{"dataset": "dead-leaves pictures: piles of overlapping shapes", "crop_scale_min": 1, "horizontal_flip": true, "rotation_deg": 10, "task": "deblurring", "widths": [48, 96, 192, 192], "blocks_per_level": 1, "residual_init": "none", "beta1": 0.95, "grad_clip": 1.0, "steps": 3200, "epochs": 5.6, "final_lr_fraction": 0}
Rows from block 5 of a small image deblurring model, named by matrix and row number. Rows with one number belong to one channel. Each number is 128 + 24 x the weight over its row's rms, rounded and kept within 0 to 255. All counts start at 0. Numbers have three digits each.
After each channel's rows are labels from the 100 images, of 14976, where the channel reaches its highest value: "responds to" is what is common among them; "place" is the part of the image that holds the peak. Only what is clearly more common there than usual is listed. The data: dead-leaves pictures: piles of overlapping shapes.
# convs1: 3x3 conv (model.decb.0.0.convs.1.weight, 96x96x3x3, each kernel summed), inputs 0-47
# convs2: expand pointwise conv (model.decb.0.0.convs.2.weight, 192x96x1x1, transposed), outputs 0-47

convs1.37:128139107142091129152122139159107117096139074159149156148122135118138149108087131153136154169129105144147099154093150170148106109119112093111147
convs2.37:134099152138112134149123126141172120167112136159136104126118125117136178116147120122161182169157105090172111089162165105212100142131168096156164
responds to: grey
place: middle right; middle left

convs1.59:135108126102114135103115134061140131121123130134143161122099126141127136129125110113124112117127115064121156124129166127140090131188122107138167
convs2.59:150124157165124150141097167170126121119109106123125128107118143111164199114147137108128159103110157156165172133110179141152091138124128116108138
responds to: pastel
place: middle right; centre

convs1.68:094098159146120184119164173143106099150136160123114146162117094072123135141121108094164134134164079123101135133115148128135116157116109131112127
convs2.68:119137120096155080121138116112144117131166130124148101139130185172092160180207155135138142094175159140106142098115102116102152107146097126121113
responds to: vivid
place: top centre

convs1.88:129166125132133116142110094118170121121101095135093098083106139145158155140145118133140118158124109143152059120094139170181101147115113163134105
convs2.88:097108115126114090173123137118118104083126115117152095100161129125151064121145093115164150144118039155099123142113132136118121094103114120094115
responds to: grey
place: top left; top centre

convs1.54:126140096153116139111115132100112144110109113147153112156106055112092130122103121143091110100145124126103037117101141079116109129122144094125172
convs2.54:127116147160113112096109130071139111133126130144132166140087124135131102169127156124132096164122110148100124116096156189129109133147112153125057
responds to: textured; grey
place: top right

convs1.75:134119126117105127141095090138115126144154118112145116150147112127129108156153166125095111142086101125114042089131117130079118121098149150160110
convs2.75:121164153150108133093129153104139112090153140148112139148090116151126137142149109164121100151093108135111157107151134124126133130103157174120103
responds to: textured; grey
place: top left

convs1.63:131138106154148086160110089125127126079132154100135109106138105159112148105112100123134113087130113137136075141139124166121130134164119092117155
convs2.63:141117134084106159110103163123101129086148103133181157157129119130124113135135088159141170099146093169136103084100125117132132133156124138125114
responds to: grey
place: top centre

convs1.9:063124157133093131128115117138155097092153126110096154175095041144145088146118088139128118138165099095123131125116182114149108091154122160104142
convs2.9:091104117115068163108128110127117143158141147135106090148145152106116103102191104127143133109138160103099153099134129169117137103133090100097117
responds to: textured; grey
place: middle right

convs1.69:115138136130142142095090159126041100098126135163123108147063147107112111086134112137138129140150111105119142169122136142156133135122146119112147
convs2.69:131111175132126080190170104123128141114191134144137100144132142117094142125135095159111155127111096114096149118163110146134154097119105089147180
responds to: textured; grey
place: middle left

convs1.82:099112129133116119116106068126186098138123088158138098100124151155118141120110099144115108076107110136138143115116158184168138107126132150107181
convs2.82:130109116097170082127119114111116176139156151139191139134100081093130122121130187113122111124104119089155094138150102106149119139170113144087092
responds to: grey
place: top centre

convs1.38:112114128160126148099108117167114112105178100099112134107137130133136158096131169140119104145155120158147112171106133106137133097112139147106091
convs2.38:123129132140119159147173120103137118149135147123123123139101108119161141093144165109147114123121126120101129131122127143138126111094133135165137
responds to: earthy
place: top right; top centre

convs1.83:139143115136099171095078154087151157124152146134155118113103057125154137127125113134132143122115096131108086190137120165138135135118073147128133
convs2.83:114147148096145106138113169112167143140114140157157122136103113154116111101130168139132109094162081119106135117147096161157104144117156081107089
responds to: vivid
place: top centre

convs1.95:126152117097112155157142106156116143124120116104147135153082114113151086106092128131115120153116097108138162164108112113104124102060140112100106
convs2.95:176136173153101128141132138110110116131118119137129101144128135108154107109135115096117115166089150078114117100121103160136125108116139120107180
responds to: textured; grey
place: top left

convs1.10:126109136151126144114137116141110114131112111151129115189106095134121117122117116176123081115126119128069118081122132079094103142137135151157129
convs2.10:127136110134097089174102122147175149093138113123173127111108136129140089184162120148115130165114143138116178095098131109095095160134121187107136
responds to: textured
place: top centre

convs1.13:056134120116153156147161133081140134140109094114130107122089108097090122118147099106135090124125120099196125139129134112154099137191103138112171
convs2.13:099122123126129112144170085190105124143108113162144131104106044106127113110129157140152134129097077079124124123100124129129126128114162150108073
responds to: vivid
place: top left; top centre

convs1.22:122117145123136094159126088140102125113145149150142131111105105114154104129101090118136119098147118130162114136117160168136055092154133152132144
convs2.22:089115140068134137070124143102093161117134144131104133186109119121110125114103143137130114107118124076104139157147132106140077125112114161174169
responds to: grey
place: top centre

convs1.86:128141125129133105105121133134119136089143092150126157119152116109100109116143145140106080197124129173131136123134131110109141104138131094100100
convs2.86:171131120117145156170143121093116107134120145119117144143160107127124147151125146129147181144092131150111121119119114145142135126132162117160144
responds to: dark
place: top right; top centre

convs1.71:137134111147140154105141137162099122145128130097107140119132100133151121109070147095147111137135122148145051163119106153124122148145109108117080
convs2.71:128103131142109115166104176147123113094112130086096099155115122152127113125135141151124124108126119145102134117081142122117123161092102144106137
responds to: grey
place: centre

convs1.85:110083104131134148104135151086196157121131122151128117117100186136123142128159069103140119127107140138127153140122167131122165107135134145119140
convs2.85:129124108106136097163091073163107143104141118112160133167065140109160154141087131104119153113099134173147177153081120157147126115116106124119117
responds to: vivid
place: top right; top centre

convs1.4:140148121141131148134099149100140162128104150106134153109117056147136124098109124107153173093148159129090139106172119145152159138132121134125133
convs2.4:110183135133124106133111126108140153159140153108121110152107100155126111125153156123143089096130184173153146106148089140102065120125110076160107
responds to: vivid
place: top centre

convs1.35:159156146123109078111127128088134118152118147128130099097108168142154141170109171126190114097137107125136100141148153191171089090123144163106112
convs2.35:118144092130141143133097148142151082109132135093109133136119129124155097130128121111136129132144118147101109100094140105107117115142085120131098
responds to: grey
place: top centre

convs1.45:130122096124144151150157147161169110135110113127106141131119104140110150123144075144107167129093084124125072139115144124086146133097098114123141
convs2.45:147148112133148155133113090118134138115094124129126126147075150115141127114127143158142111142154130162134188132113053147144135131155103126077119
responds to: vivid
place: top centre

convs1.3:121116126129166134113152146149101115114140181124126119119085125174127094108135098177126144105140116114083167137133074141168136145082104095148148
convs2.3:145119158088104155138147106064127151156122137172106125154147150134208157096118147135143167122119121095149113126151149134137146096150144148125142
responds to: grey
place: centre; middle right

convs1.92:121113049147103113164134170151106136137131108145138115178105131132191103120139134137119101135156160145115115119094159126152150150125154101166150
convs2.92:113140112141156108129084123156126148121129110122117117106128168093137120149163131081097125188160130074117106128141152117162110156123124179067114
responds to: grey
place: top centre